A small CTC image transcriber, trained from scratch.
Model: 1.32M parameters, 32-pixel images, norm batchnorm, activation hardswish, depths [3, 3, 3, 3], widths [64, 112, 192, 336].
Training: muon at rate 0.035, 4200 steps, batches of 128.
Data: trained on numbers of one to four digits printed on busy colour backdrops, 295000 training examples, 1.8 epochs.
Rows from block 2 of a small CTC image transcriber, named by matrix and row number. Rows with one number belong to one channel. Each number is 128 + 32 x the weight over its row's rms, rounded and kept within 0 to 255. All counts start at 0.
After each channel's rows are labels from the 100 images, of 14976, where the channel reaches its highest value: "patch colour" is the nearest of a few named colours to the mean colour under the peak. Only what is clearly more common there than usual is listed. The data: numbers of one to four digits printed on busy colour backdrops.
# convs1: grouped (8 groups) 3x3 conv (model.blocks.2.convs.1.weight, 64x8x3x3), inputs within the group 0-7, a 3x3 kernel for each
# convs2: expand pointwise conv (model.blocks.2.convs.2.weight, 64x64x1x1, transposed), outputs 0-63

convs1.15 [112 163 204 128  84  69 112 113  98 128 128 128  82  61  67 128 128 119 145 183 184  63  71 128 128 100  88  93 149 128 135 148 167 128 128 128  80 128 104 170 128 128 160 158 123 133 176 201 128 147 154 108 130 128 128 128 112  80 122 128 125 128 128 178 128 128 194 139 112 101  89  85]
convs2.15 [141 113 128 128 140 195 128 153 182 128 122 128 128 204 146  82 128 165  88 128 128 135 210 174 128 154 145 128 128 128  92 103 118 114  99  66 117  93 107 112 128 129 128  97 128 128 101 144  90 128 196 150  51 146 196  89  97 151  84 128 120 135  79 115]
patch colour: black

convs1.20 [128  97 128 128 137 154  71 161 177 128 128 120 134 128 116 128 102 144 142 180 101 172 128 128 128 103  95 149 135 139 121 176 128 162  90  62 103 181 170 128  93  89 146 123 128  81 137 161 128 150 133 128 128 163 119 128  70 128 174 128 114 110 117  62  62  98  93 109 136 165 183 236]
convs2.20 [100 128 128 150 139  89 101  68 219 138  98 128 110 139  92  90 128 179 128  97 128 111 137 111 128 127 181 128 128 128 132  93 128  40 167 128  94 151  97 135 128 152 128 128  71  58 207 122 128 128 103  63 128 111 135 128  90 128 114 128 100 178 110 128]
patch colour: grey

convs1.54 [109  80  79 128 128  76 131 166 111 147 111 120 156 137 150 124 162 159 128 153 159 128 128 182 135 128 120 171  34  54 192 156  78 155 153 128  74 110 149 150 128 128 107 128 128 152 126  72 146 128 128 128 174 135 128 140  63 147 145 175  76 174 184 119 128 155 128 128 128 135 187 128]
convs2.54 [ 44 147 128 130 158  99  49 145 128 178 128 128 121 141 128 129 128 128 103 188 136 124 101 128 128 173 128 128  67 118  92 122 113 100 120 128  72 133 166 128 128 185 128 135  94 130 128 128 110 225  90 122  97 159  61 122 160 128 180 119 180 120 128 107]
patch colour: black

convs1.61 [141 245 181 141 108 128  37  38 119  88 126  89 128 128 127 139 186 126 128 128 132 128  68 106 128 115  85 178 139 117 167 100 104  50 120 153 139 128 151 128 128 128  89  82 123 128 128 128 118 124 128 116 128 128 135 128 134 122 131  97 121 119 111 167 195 126 128 109 159 128 121  89]
convs2.61 [162 115 104 127 128 123 144 148 168 144 113 124 178 196 128  70 173 166 140 123 114 128 197  98 164 158 128 101 128 148  97  85  53  91  77 162 106 150 160 123 113 128 173  85 128 122 128 128 122 128 175 222  89 128 154 171  97 107 128 129 128 128 160 128]
patch colour: white

convs1.4 [176  56 122 101 136 119 128 156 128 116 151 106 128 106 128 132 128 176 165 177 133 104 128 128 128 128  95 177 150  82 186  94 128 110 128 128 128  79  96  66 151 106 128 142 128  64  71 128 102 128 136 134 128 232 128 100 104 153 144  98 128 178 128 122 123 128  62  53 156  91 128 128]
convs2.4 [ 80 128 135 128 169  91 120  92 183 177 108 143 128  89 128 137 144 117 103  59  75 128 113 192 183 190 110 166 136  76 114 128 128 128 128 106 128 126 128 128 146 114 197 128 135  59 110 128 146 128 191 131 128 128 128 128 128  98  75 128  41 128 139 129]
patch colour: grey

convs1.45 [128 128 119 166 128 149 128 166 118  83 138 128 128  54 128 128  66 124 128 147 128 136 128  96 128 128  79 151 128 128 148 128 165 128 113 128 132  79 128  57 128 223 106 128 180 128 104 128 105  99  97 135  67 122  91 115 128 128 201 128 152 187 128 128  98  85 127 161 128 207 182  81]
convs2.45 [128 215 147 123 129 128 108  51 142 116 114 163 123  84  89  60 112 137 128 128 128 128 128 137 177 101 123 141  73 128 197 110 128 116  77 121 128 156 128 161 128 149  90  72 115 119 110 143  60 128  89  94 128 171 128  99  76  75  87 128 104 128 164 128]
patch colour: white

convs1.39 [133 128 128 155  62 171 128 101 105 128 119 197 119 128 124  90 128 132 128 150 128 128  86 114 121 133 128 139 128 112 128 149  70 147 114  67 141  47 125  90 131 128  90 135 107 128  93 128 109 128  88 144 141  90 134 128 125  91 126 173 117 129 131 136 128 126 205 212 101 160  72  22]
convs2.39 [128  72  56 149 128 173  74 133  95 128 128 126 164 110 141 128 175 176  94 169 186  53 159  94 188 128 192 131  94 139 139 128 128 144 150  79 167 119 186 139 145 170 128 144 128 128 104 147 164 112 156 128 189 128 150 128 128 128 175 106 128 103 128 128]
patch colour: black

convs1.5 [128 160 107 195 161 133 103 163 158 155 128 128  85 128 128 135 128 128  92 150 128  91 128 159 128 150 128 134 128 128 128 128 149 116 113  88 108 128 161  95 128 175  92 142 187  50 108 128  80 117 220 115 128 183 208  89  76 196 128 116 109 115 112 128 128 183 128 110 185 128 140 159]
convs2.5 [ 90 153 135 179 132 128 113  98 142 110 128 128 200 128 128  46 186 128 118 135 128 121 128 157 171  91  78 132 161 128 202 182  76 111 128 136 101 156 106 136 104 128 127  99  91 141 110 128 210 175 105 128 128  81 128 115  80 128 128 128 182 155 111  94]
patch colour: white

convs1.36 [173 104 176 129 102 203 129 128 173 131 148  59 128 156 111 172 146 165 120 109 128 117 128 178 128 113 128  92 139 123 128 143 150 128 128 128 134 152 128 163 166  82 128 128  88 128 128 128 174 128 128 173  74 128 143 128 103 128 128  97 150  78 128  90 151 202 109  73 167  45 207 159]
convs2.36 [144 164 102 121 100 139 217 128 106 147 102 119 183 105 103 142 128 154 159 128 128 128 128 131 128 193 131 128 167 128 134 113 168  84  91 128 130  94 175 136 128  96 104  54 132 118  57 120 128 128 122 134 148  56  86 136  89 184 113 144 134 128 143 213]
patch colour: grey

convs1.52 [188 134 123 133  94 119 120 138 103 120 128 148 113 143 108 134 146 128 146 128 128 128 128 117 118 164 128 128 189   0  90 172 128 161  48 112 139 128 183 128 135 126 124 128 103  90 162  86 112 161  86 128 170 112 117 168  66 142 162  86 128 157 128 163  82 167 176 105 109 127 163 106]
convs2.52 [128 128 128 128 130 108 155 154 128  72 128 128 176 120 145 107 117 123 177 115 128 128 128 177  97  54 164 128  99 109 148  77  76  93 114  76 128 159 152 128 104  73 105 128  85 101 144 143 128 122  66 145  70  39 128  53 128 106 162 118  86 117 128 128]
patch colour: grey

convs1.49 [128 128 128 128 106 128 113 181  62 116  98 128 152 128 128 142 144 128 128 117 161 128 128 127 128 175 116 150  51 128 128 128  82 128 128  86 144 128 208 109  42 188 128 128 169 127 128 106 128 128  94  84 129 128 128 125 128 128 128  62  73 128 128 128 148 223 117  64 128 128  98  59]
convs2.49 [128 170 226 128 147  87 149 166 128 165 128 128 128 134 138 128 113 128 128 128 106 120 161 128 128 165 128 128 165 148 108 100  64  72  62 172  89 101 128 128 188 102 132 128 153 128 160 128 109 112  69 152 113 177 128 136 109  55 131 128  99 187  78  95]
patch colour: black

convs1.12 [128 108 128 152 128  96 128 145 141 128 128 128 174  64 128 215 228 150  83 128 164 173 120  84 228 194 110  98 128 145 128 105 128 121 128 112  83 128 113 159 140 109 102 117  77 128 102 128 165 111 127 117  86 113 128 128 187 124  93 142 159 149 143 158 153 128  98 128  95 162 110 128]
convs2.12 [128 156 128 172  79 137 122 122 128 128 128  88 146 165 108 122  76 128 131 214 128 120  86 168 113 192 180 101 179 128 128 133  99 133 157  78 152 103 143 146 146 128 128 128 113 128 155  80 128 129 111 128 153 134  67  56  76 133  85  71 106 128  79 178]
patch colour: grey

convs1.50 [128  68 128 128 128 124 128 161 103 128 114  76 171  59 129 162 121 128 128 128 104 128 128 135 120 158 128 174 128  53 165 128 193 110 171 128 150 128 109 162 128 116 181  61 128 128 145 128 143 104  98 102 160 162 128 104  83 128  93  55 138 128 128 182  90 110 179  52  96 128 125  75]
convs2.50 [131 111 128  46 198 125 128 123 159 128 128 128  46 115  59 128 128 156 116 106 174 128 128 181  69 102 165 103 128 142 103 104 147 167 129 128 128  83 128 128  66 128 119 128 141 154 128  74 128 128 115 128 114  86  94 128 101 181  72  75 155 168 106 128]
patch colour: grey

convs1.31 [125  81  77 175  97  91 194 128  65 128 150  63 123 165 123  78 128 128 128 143 128 128 118 128 128 131 128 133  88 128 128 128 162  96  53 158  97 128 128 108 128 199  70  96 140  75 125 145 106 147 128  96 129 128  77 121 138  97  95 128 128 100 187 128 123 192 182 128  64 152 128 128]
convs2.31 [109 128 117 122 107 125 128 135 113  96 121 180 128 128 122 128 219 162 110 128 178 128  65 128 107 124 128 120  98  75 128 159 128  45 167 105 114 145  38 134 179 135  83 105  49 128 128 128 153 128 119 129 128 179  91 159 128 110  80 128 107 128 157 144]
patch colour: grey

convs1.27 [122 167 157 128  82 161 106 121 190 174 148  77 178 128  44 181 182  93 128 128  99 206 128  73 185 128  80 128 118 140 105 106 128 162 128  97 122 126 107 122 128 121 188 162 119 124 151 100 109 155 128 128 109  94 128 211  97 102 161 124 103 141  89 128 113 107 142 151 125 126 106 128]
convs2.27 [164 145 144 140 160 128 224 146 128 176 128 128 128 107  87  94 128 128 240 140 128 128 150 107  81  99 163 142 133  56 129  90 136 128 102 195  98  97 109 136 133 125 131 119 120 133 133 134 114  41 128 175 132 180 122 128 141 128 136 117  98 126 100 145]
patch colour: white

convs1.56 [ 86  88 146 128  81  92 107 202 178 145 163 128 146 119 128 113 137  97  64 100  53 133 128 128 128 131 197 105  85 132  96  66 124 128 169 134 128 128 129 133 128 128 173  98 150 127 171 140  52 111 202 128 100 128 128  87  94 128 128 173 128 169 128 133 181 157 160 128  89 118 125 120]
convs2.56 [128  94  79 104 163 128 128 128 144 128  99  63 116 128 133 128  98 124 204 214 128 126 130 128 128 134 128 137 151 208 107 115 164 103  91  81 128 128 141 128 112 103 139  17 167 128 128 128  94 105 119 128 157 146 128 128  99  68 174 108  77 128 134 128]
patch colour: grey

convs1.26 [128 128  80 157 175  42 146 128  59 160 128 103 128 173 127 110 128 128 128 128 155  82 147 128 128 157 144 128  95 128 128 128 128 174 128 137 134  82 155 134 123 177 179 128 195 128  74 128  73 128 123  83 128 157 164 100 128 158  78 129 156  87 180  76 139 161  99 172 124  82 148  72]
convs2.26 [155 128 110 128 153 128 127  99 107 133 103 128 168 128 193 133 146 158 114 128 193 109 128 121  82 106 128 128  83 109  43 141  88  95 123 130 134 111 141 105 128 150  54 148 193 109 128  44 128 144 158 126 198 128  53 164 128 128 128 146  87 112 111 144]
patch colour: grey

convs1.24 [128  55  86 115  99 105 115 168 158  87 135 185 114 128 128  87 128 128 110 128 115 128 128 123 107 128 128 128 128 209 103 118 135 109 128  73 215 188 228  93 128 123 128  94  76 131 132 113 190 115  80  97  84 133 169 130 109 108 140 128 109 128 112 143  80  95 128 118 128 103 124 140]
convs2.24 [128 107  83  79 118 128 128  85  66 128 165 137  73 128 128 128 128  53 101 193 115 128 147 126 128 128  69 196 130 176 164 164 168 113 128 128 150 185 159 128 122 102 119 105 141 128 128 128 128 142 178 184  88  77 128 128  77 128  73 116 129 133 128  81]
patch colour: white

convs1.53 [ 74 160 118 115 178  96  82 131 176  99 151 128 128 110 135 128  86 157 118 128 101 112 157 128  99 128 164  74 174 168  94 133 141  67 106 128 128  96 128 136 170  86 108 156 128  76 129 207 128 128 203 100  47 151  85 161 128 128  95 183 115  94 154 124 150  99 110 143  96 104 147 128]
convs2.53 [128 133 128 128 123 104  95 147  88  78 128 190 128 128 109 153 200 128 167 148 187 120  56 186 114  92 147 124 172 133 107 128  97  62 168 128 130 165 103 154 107 128 128  58 128 149 128 128 128 112  61 178 104 121 146  92 128 153 162 128 128 128 185 164]
patch colour: grey

convs1.7 [118 146 141 137 128 130 159 111  93 145 128 128 128  90 128 165 103  91 128  77 128 115 133 117 128 117 128 128 133 183 169 125 201  39 128 105 128 128 150 125 128 125 111 125  88  73 151  24 128 189 128 128  95  99 128 128 182  90 216 162 110 146 111 128 128 104  83 124 173 113  78 127]
convs2.7 [ 67 161 112 128 112 158 141 128 128  78 109 158 128  68 128 153 141 142 138  88  98 183  90 130 128 106 129 109  90 128 128  80 163  82 167 128 125 179 129 128 123  86 145 128 128 128 160 110  51 114  62  45  91 147 100 146 128 144 100  89 128 128 182 179]
patch colour: black

convs1.17 [174 171 128 139 158  79  95 128 126 128 106 128 128 125 128 107 116 128 148 128 109 156  93 114 128  95 117 163 154  62 155 143 101 128  61 128 178 178  34 183 128 110 128  82 123 172 128  65 150 128 105 128 128 114  49 177 128 128 132 135  91 128 106  49 159 128  93 128 132 157 160 146]
convs2.17 [104 132 130 141  54  75 101  85 173 133  63 128 118 128 128 105 145 103 128  76 128  80 128 128 128 111 128 128 121 128 193  70 173 101 128  99 168  95 166 128  27 193 128 129 143 128 131 142 130 128 128  98 142  66 118 128 128 144 128  93 128 180 164 122]
patch colour: white

convs1.60 [112 171 128  72  85 128  86 175 101 167 128 109 168 100 106 153  90 122  71 128  95 131  93 128 121 142 128  88 155 128  95 128  78 123 108  55 128 128 107 128 128 128 128 128 136 170 212  61 105  95 128 128  97 119 128 192 128  75 128 150  48 191 128 144  94 133 157 128 128  96 128 128]
convs2.60 [130 128 104 128 128 132 170 128 118  78 128 135 128 124 128 128  55 128 114 128 137 121 128  93 128 162 128  80 142 128 124 138 182 124 133  98 255 140 185 128 128 105 128 152 186 151 146 121 128  63 129  93 128 117 120  79 116 113 173 182 105 103 111 128]
patch colour: grey

convs1.16 [ 77 105 128  81 154 136 123 142  87 128 128 152 131 139  87 128 137 149 114 176 108 102 128 116 128  85 183 128 128  92 107 144 179 119  49 202 128 141 128  93 146 128 128 137  77 112  97 128 128 151 128 174 150  78 174 146  73 117 141 128  34 128 210 152 128 128 128 112 128 114 196 133]
convs2.16 [154 106 128 111 128  86 145 214 118  77 128 255 128  66 120 127 157 134 161 185 128 135 128  94 143 128 128 159 128 144  74 128 128 128 128 124 128 153  94 128  92 128 128 102 161 119 181 104 128 118  59 128 128 128 101 100  97 129 150 172 141 165 128 131]
patch colour: grey

convs1.58 [128 128 134 105 128 128 105 128 169 202  99  95 128 119 103 128 106  87  59 128 157 171  71 128 145 158 102 133 128 128 128 128 135 138 175 161 134 118 147 128 128 128 103  94 123 117 128 128 131 138 100 128 128 128  49 128 155  40 128 228 128 194 211 132 121  75 128 128  99 130  89 128]
convs2.58 [128 128 109 128 156 128  78 128 122 126 128 102 120 128 112 128 128 151 167 128  81 128 128 189  59 128 118 128 144 128 184 173 128 179  87 169 128  55 110 188  88 144  71 128 111 128 121 128 178 144  46  79 128 128 145 128 127 159 161 170 148  57 120 150]
patch colour: white

convs1.29 [ 91 130 128 153  81 128 169 141 149 105 169 135  91 100 200 128 158 194  84 128 128  98 128 127 128 184  97 153 170 128 128 139 128 128  81  95 128 128 128 128 101 113 131 128 110 109  94 128  79  97 169  61 198 167 172 125 128 157 104 128 128  84 209  62 128 137  98 144 129  70 128 133]
convs2.29 [184  82 133 199 150 128 157 155  62  93 147 164 129  58  70 131 116 128 128 137 170 153 146 112 128 170 124 128 128 182  63 128 121 115 128 128 128 128 161  42 112 128 105 169 111 167 128 128  81  89 110 143 113  61 122 128 119 161 119 164 123 128 144 105]
patch colour: grey

convs1.30 [162 155 109 128 160  94 133  28  74 128 128 128 152 142 142 104 128 128 128 128 105 149 128 114 180 211 128 142 128 131 128 121 128 103 128 154 128 111 115  44 128 160 101 194 207 158  77 128 173 117  78 159 128 156 160 151  95 140 128  90  67 128 144 134 115 128 128 152  70 121 113 111]
convs2.30 [131  80  95 128 112  92  57  86 110  98 128  92 121 195 128 128 128 155  90 128 128  76 148  79 142 137  56 112 114  76 128 128  65 141 175  95 128 105 105 128 128 184 102 128 128 128 110 102 128 128 150  65 179  69 128 128 115 103 128  96 139 128 152 192]
patch colour: grey

convs1.42 [ 82 145 172 128 128 128 128 147 142 134  45  99 115 130  91 128 138  49 164 182 108 151  87  92 133  90 169  74 133 158 128 128 175 128 128 128 205 141  93 146 130 128  47 123 109 128 128 128 128 128 127 142 128 107 128 105 137  55 128 174 128 128 163  92  98 128  83 176 192 136 133 150]
convs2.42 [142 124 111 128 132  64 194 122 128 129 198  62 128 139 118 128 128 166  47 157 128 108 128 128  97 168 128  91 128 104 101 157 104  73 116 212 149 142  98  92 128 193 119 138 128 117 128  86 158 128 181 128  92 128 139 128 106 128 153 158 132 167  87  90]
patch colour: white

convs1.8 [128 128 165 104 112 183 128 104 110 155 137 180  85 119 220  65 128 128 173 132 128 128 149 215 103  95 191 128 129 128 103 128 128 128 119 128 188 128 128 109 129 128 138 145 132 124 120 128 128 155 128  95 128 191 120  98  65 157 167 115 128 154 128  92 128 104 206 128 107 153 176  68]
convs2.8 [128 122 115 128 106 128 128 128  98 101 117 199 235 185 161 128 181 188 128 111 128  96 142  73 108 121 156 128 135 135  84  99 128  91 171 125 113 123 128 128  77 106 102  86 128  95 129 128 128 129 128 117 138  92 128  67  84 128 105 124 128 128  43 175]
patch colour: grey

convs1.38 [134 104  84  83 128 128 128 148 190 174 137 128 109 112 136 128 128 157 108 119 154 111 128 181 141 138  75 158 128 137 128 128  91 165 128  69 128 128 128 180  84 168 128 118 105 137 177 201 184  66 105 220 144 121 110 117 128 163  97 120 114 140 128 128 141 128 128 193 167 128 128  45]
convs2.38 [204 107 142 128 128 101 128 128 128 132 128 150 147 128  95 198 128 228 152 138  73 128 128 128 128 128 123  63 123 117 128 128 147 135 128 128  84  90 128 128 128 102 169  82 128 128 128  97 108 147 128 128 130 112  40 128 128 128 128 128  72  79 148 226]
patch colour: grey